From a checkpoint of a small audio captioner: encoder depths [2, 4, 4], decoder layers 8.
Rows from block 4 of the audio encoder, named by matrix and row number. Rows with one number belong to one channel. Each number is 128 + 32 x the weight over its row's rms, rounded and kept within 0 to 255. All counts start at 0. After the name is the row's rms in percent of the matrix's.
# convs0: first 3x3 conv (encoder.blocks.4.convs.0.weight, 96x96x3x3, standardized in use), inputs 0-7, a 3x3 kernel for each
# convs1: second 3x3 conv (encoder.blocks.4.convs.1.weight, 96x96x3x3, standardized in use, transposed), outputs 0-7, a 3x3 kernel for each
convs0.47 102 [125 134 100 109 137 170 140 150 114 131  99 143 143 191 186 158 103 110 206 123  56 105 132 121 106  83 107 123  98 121 104 142 155 192 126 103 135 109 148 109 175  79 163 118 129 154 140 148  85 114 123  66 164 139 155  70 130 145 143 163  91 119 137 140  75 137  85 131 189 151 143 180]
convs1.47 102 [158 118 112  79  94 144 174 107 110 162 162 170 123 154 112 176 171 129 138  98 107  97 124 135 141  91 144 136 105  90 110 111 115 138 136 109 185 162 102 140  94 141 109 179 147 176 137  95 139  87  96 156 136 115  90 128  87  62  64 117 155 140  94 153 122 110  70 105  77 101 193 107]
convs0.48 101 [107 124  85 161 115 163 154 118 143 134  93 198 151 114  94 115 134 151  93 155 142 176 112  95 147 153 141 124 202 149 108  83  69  97 126 198 141  80 152 132 126 131  72 138 157 148 192 154 110 133 101 144 105  80 118 116  86 155  88 129 132 140  68  77 138 213 140 135 104  88 101 144]
convs1.48 097 [130 122 135 114 158 102 203 131  88 111 155 123 170 110 148 126 101 103  67 180 130 140 173 230 153 130 137  56 125 186 142 100  99 182 123 107 163  70 112 129 109 180 105 150 192 129 196 131 158  92 183 118  77 109 152 133 112 155 152 134 192 106 132 124 143 112  67 104 156  83 109 145]
convs0.49 086 [105  84  89 161 125 151 101 159 129 158 152 116 138  99  88 123 126  93 104 136 182  98 108 128 122 149 141 115  92 104 139 131 105 145  81 127  93 135 134 129 102 151 164 105 106 178 117 105  72 160 121 141 125 102 160 144  99 131 107 130 131 157  98 115 158 151 114 155 173 176  87  82]
convs1.49 104 [111 135 164 135 109 138 141 136 120 144  88 105  71 127  92 218 128 160 187 138 180 123  72 118 128 126 166 185 124 151 145 185 136 147 148 141 163 188 187 163 105 127 111  84 123 164  95 145 114  94  99 126 138 125 145 137 161  43  65 111  48 103 118 164 159  94 126 129 140  97 171  89]
convs0.50 102 [193 122  98  88 125  46 143  75 225 125 131 168 121 104  98 109 103 107 136 165 140 179 110 102 137  90 114 116  77 132 170 170 162 171 114 141 156 116 106 209 106 141  91  53  82 124 126  64 135 156 145 171 134 110 107 155 160 152 191 195 122 132 121  85  95 112 140 110 160 133 124 111]
convs1.50 100 [ 86 156 200 103 138  88  75 158 139 114 138 167 127 113  83 135 153 147  86  88  83 163 155  74 186  60 103 121 142 118 140  80  83 148 125 151 162 175 117 111 135 135 105 118  96  87 118 132 130  94 161 108  92 144  62 150 133 109 108 149 123  96 111  99  85  88 148 141  77  98 140 117]
convs0.51 107 [102  97 131 139 144 113 178 101 184 125  97 115 130 161 107 168 122  87 149 174  78 147 130 138  93 132  89 123 161 133 107 132 149 127 106 123  85 185 136 131 101  87 122 151 133 134  99 100 141 112 153 156 145  64 167 100 124 108 122 126 147 116 125 105 109  82 135 110 105 140 148 209]
convs1.51 096 [105 131  81 118 164 135 195 136 156  85 160 125 114 105 114 143 147 166 134  54 124 145 137 106 153  52  91 125 126 114  90 108 113  60  53 162 103 136 179 139 103  95 129 123 184 143  78 136 142  54 124 125 151 159 108 143 117 132 133  82  92 132 174  81 130 102 153 110 127 151 115 122]
convs0.52 097 [136 138 109 100  77 142 160 141 128 170  74  93 167 170  79 203 155 128  83 128 146 144 117 100 115  98 140 200 100  92 147 166 171 117  74 148 128 109 103  96 118  84  73 104 107 114 147 112 119 120 131 103 134  82 140 137 178 124  75 137 134 139 159 151 139  98 124 160 133  76 168 113]
convs1.52 099 [125 144 206  91 132 150  91 121  98 127 167 110 140 106 165 140 192 133 164 171 125 173 143 133 159 189  95 129 107 138 150 119 123 114 112  81 145  76 132 111 134 153 141 103 151 234 185 115 168 148 196 108 114 103 134 138 124 159 105 172  40 141 152  64  97 207 162 106 110 131 184 132]
convs0.53 105 [129  94  96  95  91 134  96 124 135 100  97 128 138 129 102 183 156 170 119  99  63 108  74 182 147 160 169 165  95 134 141  69 121 116  95 136 122 121 149 101 118 155 126 112 168 126 149 111 180 125  89 123 131 141 209  86  88 129 108 129 182 194  91 131 133 116 113 148 152 117 139 145]
convs1.53 105 [103 122  99 119 125  95 180 205 159 130 148 113 180 118  86  91 175 185 146 111  82 148 120 100  92 133 158  90 148 175 118 157  70  93 171 151  99  98 108 119 141 205 171 169 115  66  91 143 134  95  86 109  81 107 133 118 108 119 167 170  92  77  91 116 157 137 161  94 168 119 151  88]
convs0.54 093 [134 154 130  48  97 158 146 112 162  44 127 146 106  96 143 115  53  78 125  77 159 108  87 115 145 169 173  87 130 197 145 121 147 125 126 123 133 146  95 112 121 128 142  83  97 131 159 154 120 131 132 130 153 108  78 152 128 114  86 207 144 111 111 153 172 156 120 135 140  68  65 126]
convs1.54 101 [164  94 112 126 176 162 117 144  97 142 169 158 134  92 124 110 115 159 139 111 145 138 139 118 175 165 147 120 163 135 168 158  99 184 172 145 145 142  96 120  87 129 160 207 142  93  87  53 194 117 140  95 140  80 150 103 158  92 131 135  93  96 215  64 168 132 130 146 156 111 108 116]
convs0.55 102 [168  69  64 150 131 183 158 130 119 123 133  99 181 162 102 144  89 129 119 103 152  99 101 193 120 119 158 114 124 144 139 123  71 111 129 145 107 173  50 183 164 156 147 135 129 138  74 135 120  87 158 125  49  93  99 103 167 145  55 130  82 180 131 153 135 119 140 147 100 141 145 100]
convs1.55 096 [156 209 133  98 168 128 178 122 122 111 138 117 129 122 136 125  77 184 120 110 125  63  90 130 105  83 112 166 145 187 117  89  81  34 137  71 147 156 155 128 102  92 145 112 148 132 182 125 126 114 127  90 171 178 157 146 115 118 116 138 193 146 145 148 186 139 171 100 114 183 174 180]
convs0.56 092 [138 141 108 139 107  47  80 138 141 146  98 170 115 104 120 122 148 136 158 134 120 115 131 103 197 183 224 159 152  94 173 110 134 116 106 163 133 129 155  90 127 166 143 144 134 118  59 157 122 129 103  67 108  39 115  99 119 120 125 122 122 176 182  56 124 151 144 109 119 115 129 113]
convs1.56 097 [109 177 175 155 120  28 112 143 119 114 108 152 191 137 153  78 127 172  66  73 172 184 127 122 133 111 178 120 102 144 164 132 170 114 159  77 106 148 154 150 125 157 113 124 141 170  47 106 160  98 147 111 139  77 155 169 168  94 101 110 120 160 147 108  97 125 120 110 124  57  87 169]
convs0.57 104 [ 96 119 158 103 148 100 100 159  79 148 113 146  68 123 138 132 142 123 102 172 155 158  96  67  89 174 146 134 152 141  64 142  81  97  92  31 146 128 138 157 179  90 171 160 137  84 156 124 132 136 159 163 132 148 159 169 105 110 170 162 115  82 134 122 135 136 143  97 121 179 155 106]
convs1.57 099 [169 118 131 176 189 157 200 217 158 154 108 145 124 136 144 124 167 147 131 136 176 192 101  69 127  81  81 126 150 166 145 146 226 137  78 109 119 139 105 206  83 172 107 114 111 121  86  88  85  78 100  68 141 166 107 140  98 182 161 138 148 137 105 149  42  45  92 145 140 103 154 141]
convs0.58 096 [123  85 178  98 114 130  86 109  89 159 130 134 115 129 139 157 109  96 161 158 178 138 118  80 132 128 186 123 102 127 142 145 154 126 107 174 105 167 151 174 127  92 145 181 134 141 175  98 104 109  81 111 148 114  85 201 168 105 165 152 116  89 132 148 147 170 105 147 141 140  97 150]
convs1.58 104 [120 170 173 119 164 168 103 159 130  94 192 142 146 120 190 125 134 141 116 134 144 182 163  67 124 134 136 131  88 130 182 171 172 113 117  90 157 123 114 131 114 117  38  50  95 154 100 185 135 189 103 152 125 135 116 165 127  93 126 183 141  91 190 131 149 204 174  88 124 164 127 124]
convs0.59 095 [ 80 141 130 152  88 111 133 172 143 171 173 107  92 126 122 112 151 139 121 123 100 114 151  88 111 143 157 157 110 135  88 125 135  88 145 157 105 134  92  98  65 153 140 148 104 213 214 112 167 147 133  78 131 109 124 158 107 134 130  78 127 126 112 107 110 145 104 139 154 128 188 131]
convs1.59 100 [144  79 168 131 152 128 138  68 121 121  57 128 120 137 146 137 181 146 143 142 173 133 147 124 136 151 140 146 105 129 141 132 143 104 160 105 150 125 175  96 130 117 141  93 139 204 172 132 181 141 113 168 161 137 103 152 118 173 118 121  45 171 123 116  78 152  90 118 143 116 100 116]
convs0.60 093 [ 63 158 177 173 148 156 191 167 144 162 162 123  74  94 107 106 139  88 219 112 130 140 138 123 109 111 102 135 123  58 141 148 160 124 104 171 114 111 154 168  46  99  98 130 125 132 150 101 164 176 107 100  90 166 126 166 154 154 204 190 141 104 178 153 106 126 130  83 107 133 168 107]
convs1.60 101 [150  60 202  86 190  89  91  96 120 150 203 118  96 147 199 194 135 153 106 181  72 122  88 115 117 180 131 131 172 103  97 121 138 150 127 142 143 165 196 128 143 110 187 107 128 198 166 155 161 131 137 123  94 109 136  93  97 125 116 110 148  90 134 164 120 126 118 155 200  76 153 155]
convs0.61 097 [166 151  91 110 166 166 147 117 124  79  77 115  95 121 125 135 157 129 102 139 116 156 153 160 172 165 159  94 104 127  79 138 180 130 145  91 111  78 106 140 124 162 118 130 117 140 140 126 114 130 123 127 124 165  86 124 145 142 178 158 186 164  97 144 149 126 125 163 185 115 111 153]
convs1.61 107 [ 77  88 152 147 157 128 107 137 136 117  79 153 156 178 147 167 150 113 157  81  76 177 138 140 119 117 127 103 106 119  84 105 143 146 119 143 142 126 167 150 160 148 151 153  79  99 166  70 146 151  86 173 155 118 128 130  79 160 101 113  79  87 122 106 113 116 127 170 112  96 152 137]
convs0.62 098 [ 78 124  64 162 135 141 175  78 143  78 121 111 166  96  86 153 158 136 125 148 149 190 153  87 164 136 114  61 146 120  88 173 141  74 109  98 110 136 143 122 201 159 163 158 137 112 156 136 118 138 133 116 110  72 121  50 114 132  94 114 170 144 129 110 110 116 107 100 136 163 166 153]
convs1.62 106 [ 65 155 122 138  98 143 167 122 163  86  59 150 110 144 114  87  63  94 101 112 157 125 111 147  99  82 112 142  60 112 140 109 160 150 101 152 211 159 139 142 122 123 187 105 115 124 120 128 130 140 110 146 145 131  90 113 124 117  39 102 184 168 157 148 130  82 119 107 201 117 101 128]
convs0.63 100 [134 138 148 128 151 124  78 116 125 167 116 107 177 111 137  81 150 122  61  98 120 118 110 168  63 103 134 170 120 129 142  60 101 116 143 172 167 129 100 137 174 131 103 143 144 125 176 153  97 132 112  90 165  77 153  89  86 128 128 216 133 139 163 128 142  65 118 137 165 155 107 154]
convs1.63 096 [ 60 163 120 157 166 106 199 187 139 119 125 159 130  86 126 156 105 131 148 149 185  41 185 116  79 148 162 160 147 110 117 122 119 133 148 129 164 100 143 141 120 150  81 122  71 216 121 126 194 124  81 151 102 120 147  98 111  94 112 123 156  82 104  93  72 141  97 108 150 141 165 156]
convs0.64 095 [120 179 148 145 162 151 153 112  93 139 155  86 129 150 172 113  76 102  89 132 140 131 123 127 125 122  76 114 132 141  84  90 165 117  67 156 158 159 135 153 124  80 107 140 150 101 154  95 161 112  55 103  84 118  91  81 148 102 170 167  92 100 142 106 118 156  67 145 142 197 151 100]
convs1.64 098 [139 126 113 117 151 129 144 156 106 143  81 133  32 135 192 163 125 142 157 121 129 139 152 145 112  93 172 165 169 129 140  93 103 156  97 183  87 122  95 130 181 137 101 117 104 101 121 125 104 169  72  95 113 174 125 117 199 142 108 155  88 100 112 167 152 151  50 132 166 151 163 139]
convs0.65 092 [255 157 108 191 116 123  75 118 112 169 101 135 141 178 155 121 153  97  89 146 123 124  98 148  82  97 148 100 130 142  81 157 199 132  96 157 103 105 122  96  91 142 142 134 108 159 150 156 151 185  93 131 157 106 148 127 157 127 159 175 136 154 113 197 136 106 154 141 133 138 152 203]
convs1.65 100 [116 189  73 128 200  84 160 106 123 139  88 103 140 125 127 170 142  97 199 161 135 136 139 128 133 158 180 158 152 143 112 136 109 199 106  92  85 134 138  90 187 111 147 146  94  89  81 103  99  75 159 122 132 136 150 142 155 138 147 101  76 159 156 131  94 123 181 173 120 106 114 123]
convs0.66 107 [120 155 102 162  69 140 111 128 100 113 142 110 119 124 145 127 162 145 119  95  83 153 141 158  76  76 150 122 134 159 146 138 190 136 130 175 152 155 125 109 123 168 123 144 123 144 118 101 177 133 153  70 131 119 111 157  83 140 170 146 113  99 168  85 100 136 131 142 118 119 146 105]
convs1.66 096 [140 132 151 124 148 159 134 150 218  89 107 152  64 101 116 100 138 126 152 162  97 151  64 143 166 147 148 108  95 170 195 106 133 105 112  57 151  78 118 143 162 154 141 130 108  86 134 185 128 109 105 122 135 135 106 130 126 164 157 190 139 120 137 124 127 160 133 143 135 110 177 106]
convs0.67 097 [119 194 147 126 146 110 154  99 126  93 123 147  95 127 141 142 132  97  31 123  96 130  99 117 157 148 106  64  74 100 198 130 154 117 138 157 148 170 192 154 108 151 136 193 154  81 130 113 120 148 127 119  66 142 156 134 134 138 173 160 118 176 123 141 109 159 117 100 156  78 123 162]
convs1.67 106 [122 165 127 142 131 105  99 114 118 138 143  98 142 142 152 168 114 170 127 158 158 159 138 119 151 156 129 162 141 139 137 144 145 149 118 103  84 115 158 184 156 119 137 134 165  74 186 168 177 113 180 153 183 132 101 128 127 155 105 113  89 111  84  78 135 129 126 165 163  80 124 176]
convs0.68 109 [128 143 115 174 169 206 130  77 111  93 128 106 128 120 111 133 179 160  45 142 161 144 175 103 165 104 158 187 113 139 114 130 167 189  98 100 126 158 201 132 146 185 182 128 160  82 135 177 156 152 127 147 126  68  95 158 101 158 143 137 117 139  71  88 114 103 151 119 184  99 146 163]
convs1.68 097 [127 142 174  94 165 155 169 103 132 112 107 154  90 129 193 121 114 116  73 108 118 160  92 138 105 145 103 111 112 104 178 124 123 118 153  59 106 174 142 137 170 101  89 125 100 170 119  42 126 136 149 108 116 134  91  70 107 140 122 108 194 129 189  86 146 138  86 126 137 137 160 125]
convs0.69 098 [ 94 177  93 114 123 107  95 176 109 137 152  81 147 195 137 148  99  68 141 148 125 127 109 103 129 119 123 139 169  59 172 135 123 144  84 155  95 115 169 148 169 107 181  78 148 101 184 172 172 137 102 199  98 125 119 162 136  99 138 131 131  70 117 116 146 110 165 175 121 211 103 144]
convs1.69 095 [171 152 147  86 153 123 198 111 165 114 238 150 128  99 170 143 115 115 124 145 165 125 144 127 157  64 131 152 104 132 123 107 137 110  89 107 105  78  80 164  92  83 134 109 176  99 102 166 167 121 122  94  96  58 157 153 132 159 146 138 165  88 126  60 152 139 157 128 114 115 135 176]
convs0.70 103 [ 79 150  98 120  92 157 121 145 214  95 129 132 157  79 117 157 116 171 166 135 130 138  89 146 153 144 138  80 142 159 103 107 144 163 114 115 115 116 100 162  70 100 127 155 102 160 164  97 116 122 149 125  67 165 125 111 153 132 160 143 134 173 131  63 131 156 153 172 166 149 106 109]
convs1.70 098 [ 93  57 144 106 130 183 143 101 141  78 130  58 158 181 105 125 141 141 117 128 156 137  90 141 189 103 117 124 110  75 138  60 160 104 161  80 149 105 154 149 154 151 134 120  94  64 125 121 113 136 156 151 119 143 133  73 131 109 117 155  96 111 157 126 153 192 134 152 117 159 118 128]
convs0.71 102 [123  92 113  91 116 181 113 115  90  74 108 129  75  81 115 163 199 121 118 143 101 190 146 145 109 121 111 106 148 210 153 153 130 112 127 121 146 141 137  81 144 128  98 134 106 162 149 152  87  72 166 143 103 113 187 155 150 141 133  99 141 159 122 170 121 114 125  70 101 123 126 148]
convs1.71 098 [117 101 105  64 121 167 132 153 124  88  90  99 164  97 114  40 162 155 147 179 159 143 123 112 136  84 111 111 117 109 135  92 112 120 120 131 146 127  75 140  99 164 152 124 131 140  80 173 130  81  93 102 135  64  98 136 170  76  98 138 101 157 100 146 169 130 146 181 140 139 102  87]
convs0.72 092 [127  98  97 129 134 158  86 113 103  91 161 130 142 149 158 102 128  95 145 127 116 100 132 133  43  67 107 140 119 128  99 114 166  84  57 149 103 122 150 132 166 119 100 128 148 184 128 138  87  62 119 104 103 116  94 162 128 163 208 186 167 183 106 155 175 162 116  73 113 123 100 160]
convs1.72 109 [112  91 119 102 100  65 124 120 175 149 108  91 168 146 161 129 119 148 117 181 112 111 132 116 111  54  45 105 180 133 126 153 112 154 150 152  75 118 106 112 122 118 155 111 106 139 153  58  77 162 132 152  90 123 107 116 107 116  95 111 113 145 134  35 131 167 134 180 135 110 156 158]
convs0.73 103 [154 124  87 132 166 158 127 220  74 130 119  78  87 145 103 114  80 131 192 170 148  89 193 160 114 130 154 118 103 150 116 133 156 102 121 133 159 171  59 165 145 140 158 131 130 127 119  92  83 138  96 128  83 144  84  90 132 171 166 179 122 154 116 166  60 126 144 129 117 104 110 124]
convs1.73 094 [134 119  57  84  66 157 159 130 112 138 138 167  85  81 144 198 101 108 129 112 144 104  67 165  97 104 129  83 115 146 100 108 131 138 124 175 109 114 113  90 148 137 153 149 210 133  82 179 142 116 143 113 132 103 101 104  81 116 131 109 172 115 143  91 142 147 108 119 107 105 147  73]
convs0.74 097 [122 126 104 132 123 121  88 114 139 121 148 119 168 148 189 119 105 117 149 134 124 116 142 192 109 129 141 180 128 153 102 124 120 181 124 144 201 134 133 157 118 154  73 120 115 120 175 142  75  66 135 134 109 121 142 156 164 115 193  71 129 141 133 151 172  98 122 108 110 156 171 166]
convs1.74 104 [116 105 100 141 112 171 180 134 128 102 116 123 101  87  86 112 166  70 115 111  76  70 123 134 136 137 142 186 119 132 123 126 150 107 164 185 134 137 119 110 193  99 110 134  75  97 186  88  93 119 180 143  99 211 125  51 110 123 118 124 129 109 142 138 121 119  97 149 162 121 127 158]
convs0.75 106 [167 145 114 128  53 110 143 141 158 127 117 135 193 105 151 142 182 122 116 165 145 155 138 108 150  92 119 156 120 114 169 116 114 145 113 144 219 106 135  98 131 154 125 184 125  91  69 100 173 172 159 167 148 145 176  82 124 105  72 127 128 152 133 152 104 111 117 111  92 168 177 158]
convs1.75 097 [116  96 182 132 141 120 164  96  42  77  97 131  96 150 113  70 168 125 138 156 121 198 142 143 124 103 128  89  84 117 143 109 108  97 178  98 130  81 103  98 154 109 125 178 138 148 159 173 100 169 112 141 134 139 168 136 169 116 115  70 162 125  82  66 169 122 128 114 128  95  86 174]
convs0.76 093 [121 154 103 126 166 109  81  70 147 155  92 112 193 141 124 158 102 166 138 175 118  73 161 199  91 125 152 195 118 131 146 135 122 168 132 159 170 159  77 118 141  94 164 134  83 104 154 117  80 167 138 105 148 163 151 139 165 155 110 142 147 117 155 142 149 129 105 117 141 191 181 127]
convs1.76 105 [205 126 126  66 174 139  96 137 150 146 180 142  88 140 118  94 115  59  89 142  62  99 132 155 121 150 149 170 113 111 143 145  50 136 121 128 196 142 128 131 100 133 101  85 118 102 120 148 129 133 152 174 126 113 117 161 165 136 149 203 131 208  99  96 216 196 145 205 138 153 144 103]
convs0.77 116 [118 175 120 136 128 139  64 157  99 119 163 150 148 114 110 137 182 116  53 165 141 141  85  92 104  96 152 133  53 101  85 113 141 141  98 145 224 115 154  91 108 126 139 146 132 167 147 129 106 183  87 118 108 127 118  83 120 143 132 160  96 138 130 141 181  99 130 171 127 117  96  85]
convs1.77 093 [130 159 146 137 156  88 130  60 107 132 104  95 160 190 128 198 124 128 104 127 136 171 127 127 133  78 142 153 168 167 149 125  62  85 154 181  76  98  90 198 220 112 128 149  92 171  97 159 138  93 161 171  83  94 136 107  89 101 114 147 166 171 162 111 144 124 105  90 173 103 133 130]
convs0.78 099 [122 157 192 128  75 130 119 176 151  86 136 146  99  82 162  59 155  63 175  67 166 118 113 111 131 104 105  96 103 131 179 117 125 138 112 177  93 172 160 128 124 133 129 115 155 160  77  94  94 175  97  79 108 136 130 137 137 145 109 112 155 117 108 114 135 182 171 120  93 155 116  74]
convs1.78 098 [109  98 200  81 128 113 118  96 144 144 103 196  74 190 109 119 116 157 113  93 178  96 149 143 138 140 139 139 116  98 143 117 141 102 125 130 145 182 150 135 130 125 123  84 144 142 181 120 110  89 177  86 124 100 159 104 136 153 166  74  85 114 189 169 130  81 115 196 108 128 202 173]
convs0.79 098 [128 176 136 102 136 142 193 103 143  80 158 120 124 126 118 113  83 117 169 185 187 149 121  70 184 186 117 118 184 207 132 123 114 170  61  79 148 154 120 100 155 204 136 116 186  75 110 201  62 114 188  52  87 134 131 213 150 163  86 140 150 137 138 145 125 173  64 118 122 116 117  93]
convs1.79 101 [110 141 113 162 197  73 157 153 203 102 107 136 169 131 135 130  93 142 198 131 104  94 158 135 148 134 130 131 188 117 138 109 148  86 113 115 105  87 130 111  54 143 172 103 169 143 158 185 135 128 143 128 125 168 121 130 146 150  92 131  93  95 133 146 142 147 112 144 142  76 110 152]
convs0.80 100 [142 119 125 111 164 175  83 135 163  38 128 169 122  79 134 118 100 164  91 126 181 102 100 107 169 107 135 135 166 129 134 116 126 139 134 127 122 135 144 115 160 108  93 136  95  92 149 131  69 173  74 108 170  74 155 139 156 152 120 212 147 109 208 130 152 162 173 192 107  74 129  73]
convs1.80 111 [155 120 122 119  73 137 155  98 115 113 126  99  80 113 123 156 135 120 108 108 119 180 110 165  84 150 132 123 186 137 132 150 130 127 109 155 109 167 178 124 113 139 152 173 183  93  73  97 166 101 166 134 138 142 111 126 142 132 160 150 113 136 112 141 122 163 163 157 162  70 134 143]
convs0.81 099 [122 146 145 103  92 145 107  64 150 140 179  71 130 157 156 136 116 164 139 120 154 133 161 158 120 130 158 100 174 114  83 120 217 185 129 135 180 117 133 126 125 122 114 124 132 107 153 155 116  83 122 145 106 144 174 168 127 139 180 186 132 142 214 128  80 117 155 105 177 113 116 106]
convs1.81 105 [160 141  86 157 145 108 127 182 105 110 145 107 153 126  58 147 101  86 137 118 151  96 126 157  86 160 136 142 128 105 110 124  73  99 136 129  53 164 142 120 157 148 136 182  97 112  55  54 113  90 159  94 151 129 160 137 127 110 143 128 156 144  66 128 115  68 107  77  68 140 142 117]
convs0.82 098 [134 127  79 205 150 143 112  83 135 105 131 124 107  79 170 105 122 134 124 123 142 162  95 148 104 160 150  77 137 179  65  93 144 105 119 167 156 168 172 137 139 134 140 205  92 110  76 184  94 119  77 152 167 169  31 112 154 114 125 133 144 109 120 166 149 106 180 169  76 108 144 106]
convs1.82 102 [169 163 121 130  92  96 136 117 122  98 128 143 108 182 147 129 121 123 127  83 181  51 108 185  99 102 136 190 105 128 147 160 152  84 101 181 143 125 100 117 142 128 164  93 147 139 135  97 147  42  89 144 133  69 148  88 141 115 107 126 105  70 155 157 125 105 136  78  76 126 119 131]
convs0.83 102 [ 86 113 105 162 115 180  69 116 116 133 120 163 126 158 118 213 138 125 182 164 120 125 148 172  94 161 147 130 122 104  78 103 105 140 145 154  92 136 177 144 132 106  96 159  97 119 195 114  60 177  60 141 129 119 149 212 174 101 126 103  85 107  93 133 121 124 120 162 140 180 144 170]
convs1.83 100 [180 122 112  46 133 146  66  96 174 104 121  60 172 132 177 156  94 107 129  94 150 137 188 116 151 135 175 115 124 129 135 139 129 157 151  92 108 113 184 129 105  91 129 147 169 142 184 146 162  89 111  97 122 123 173 135 171 129 158 160  82  72 190 131 167  73  99 116 119 129 133 132]
convs0.84 107 [125 111 134 138 102  94 108 122 126 123  83 134  99 121 139  82 146  59 119 164 105 122 125 166 158 202  48 122 105 103 143 112  70  99 131 107 131 144 116 138 130 132  94  89 113 120 105 114 124 111  81 155  94 145 192 151  86 129  86 116  80 149 122 178 133 102 148 106 121 183 162 130]
convs1.84 099 [160 176 112  97 126 148 107  80 127 124 101  57 119 113  62 125 178 144  59 102 105  77 122 131 108 106 162 146 131 158 154 124 116 124  67 149 158 107 128 114 134  59 196 184 202  87 103 175 141 140 109 128 200 116  94 141 176 149 134 130 107 132  75 131 115 118 122  90  63 115  83 161]
convs0.85 093 [ 83 127 134 100 114  97 107 141  84 125  89 180 127 138 145 198 188  92 110  95 133  69 126 156 190 155 156 233 145 120  96 114 161 109 167  96 151 179 171  89  90 155  81 113 140 132  86  98 158  71 154 123 143 127 107 135 119 150 119 104 120 118 142 144 139 148  79 101 114 141  88  47]
convs1.85 103 [122 174  79  97 103 127 148  90 142 128  45 116  99 109  69  17 104  99  97 133 123 125 137 113 107 170 180 115  86  92 126 133 155 183 151  83 173 132 172 101 161  98 177 127 163 160 148 151 114 195 117 132 156  76 169 105 137  83 111 102  60  92 174 153 168 106 168 144 149 101  92 115]
convs0.86 095 [111  93 130 114 129 126  98 135 163  75  75  25 161 171 148  85 103 171 142 132 161 158 137  86 119 127 122  93 122 110 163 128 191 114 143 150 150 114 104  98 108 146 107 137 152 156 128  83  52 111  87 128 102 191 153 162 145 155 180 182 137 158 118 143 126 141 176 157 147 165  89  82]
convs1.86 105 [ 94 104 126 168 181  77 111 132 118 164 103 114  70 108 139 154 140 140 118  71 112 116 117 121 145  97 171 104 131 124 127 147 115 132 101 139 158 140 142 119 162 124  92 111  83 113 126  83 145 130 133 144  95 156 135 140 100 112 137  41 151 125  79 148 101 151 110 135 122  89 158 100]
convs0.87 097 [161 127 138 125 103 123 118  76 133 123 165 118  81 112 109 128 125 125 168 129 126 168 170 123 158 137 184 157 151 147  75 125 113 129  87 168 199 140 171 136 102 129 134 164 165 116 100 101  91 180 148 193 139 180 154  98 106  93 140 210 141  93  90 101 145 122 109 106  97  95  82 141]
convs1.87 103 [156 128 139 115 153 147  73 143 139 110 131 100 117 135 120  94 102 111 127 110  84 109 173 154  95 155 144 134 124 111  98 123 197 126 121 140  28  51  97 202 148 126  97  87 132  47 126 146 166  86 122 163 109 124 129 168 144 152 134 123 165  95  65  47 113  84 114 156 125 129 161 157]
convs0.88 105 [132 149 129 104 121 150 131  84 196 130  79 111 163 119 102 135 147 144 108 119 130 139 178 148 142 162 119 105  90 174 119 100 127 157 124 180 162 106 171 155  93 124 117 173 140 166  91 138 121 171 161  20 174 180  45 134  82 179 117 120 198 192  91 161 105 138 132  98 148 162 123 145]
convs1.88 096 [116  69 171 121 107 150 154  84 142 107 102 110 157 129 141 104 191 147  64 107 151  61 125 151  85 107 108  91 165 103  86 162 142 138 164 109 122 104 144 128  78  81  53 139  77  81 124 183 120  77 163  77 138 108  68 123 128 129 120  98 156 141 158 110 148 128 203 155 141 163 161 103]
convs0.89 101 [ 58 167 146  89 115  73 113  82 107  90 150 147 154 137  96 118 131 139 155 156 111 132 133  84 114 101 166 119 113 100 150 124  92  51 183 171 136 174 184  75 154 160  91 139 171 155 147 173 120 237 200  86 166 147 122 127 131  94  73  81 115 189 130  82 106 192 131 147 178 189 172 149]
convs1.89 101 [113  93 134 121 131 130 154 129 144  75 117  89 120 120  75  92 179 182 103 155 103 176 145 119 161 131 147 140 159 113 160 149 125 125 160 121 120 140 160  89  80 125  76  81 130 172 148 118  76  76 144  87 117  93 155  96 127 172 153 161  87 125 128 141 120 103 131 137 150 108  98 100]
convs0.90 104 [126 228 163 128 180 120 149 100 102 149 117 201 140 122 111 132 128 110 113  87 189 130 131 135 124 136 123 201 106 146 132  65  50 119 163 132 124 110 162 158 148  79  98 117 127 153 106 175 143  62 110 180 137 136 181 108 170 135 110 155 140  73 157  75 150 117 128 110 140 104 180 148]
convs1.90 098 [165 111 131 102 121 100 179 137 115 133 120 126 136 135 124  99 118 138 120 172 130 137 115 155  90 156 121 118 128 137 162 107 139 108 145 136 127 125 198 114 114 120  82 124 138  75  97 136 118 160  85 140 130 132  95 177 179 129 121 151  89 165 119  87 100 156  74 142  90 173 113 186]
convs0.91 117 [ 88 108 128 101 128  95 192 106 169 106  69 160 139 131 156 190 141 116  93  59 161 120 186 135  98 129 117  83  59 159 103 123 185 147 141 116 104 100 182 137 141 153 111 142 131 102  68 146 131  61 128 112 113 157  37 131 154  73 171  85 213 132  83 105 140  91 133 138 135 104 155 114]
convs1.91 094 [159  95 152 141  88 123 122 165 145  86  87 110 130 158 101  76 123  89 116 133 161 124 127 137 101 159 143 108 139 134  87 136 103 130 191 149 127 127  18 121 156 122  99  91 182 129 126 132 116 188 163 124 131 157 165  79  95 170  95 165 110 129 154 144 118 140 143 219  28 113 132 144]
convs0.92 096 [116 173 144 159 123  93 122 126 166 136 125 140  96 128 151 137 123 110 168 141 150  79 140 123  87 121 156 165 104 137  86  83 102 141  81 119 169  94 129 146 159 118 161 122 124 189 106 163 111 140 130 122  76 135 151 142 200 142 135 149 139 167 149  99  90 151 134 161 145  93  61 150]
convs1.92 100 [107 134 181 134 103 161  86 139 100 111 159  99  93 119  99 143 109 119 121 145 161 149 105 138 136 106  80 133 128 148 102 160 104  94 161 130 123 140 103  99 109 182 117 140  85 171 174 129  81  98 150  70 104  69 117 139 176 142 114 102 131 193 126 108 132 145 198 139 128 167 179 149]
convs0.93 105 [120 131 158 159 141 153 124 153 114 148 124 137 137 147 140 144 152 124 167 112 120 125  86 131 103  96 137  86  62 171 183 146 152 182 152 120 113 136  95 159 117  73 149 121 144 134 169 121 109 138 126 112 104 107 101 109 132  69 169  87  97 109  86 167 178  92 185 149 147 111 143 178]
convs1.93 095 [103 179 157 121 124 184 128 198 117 102  96 119 138 110 161 123 156 165 111 181 187  82 153 147 116 162  92 140 145 129 115 133 126 165 161  93 135 133 118 164 175 138 116 136  96 169 161 145 113 141 162 165 135 114 170 169 141  82  87 207 109 141 147 140 112 130 125 109 103  90 104 113]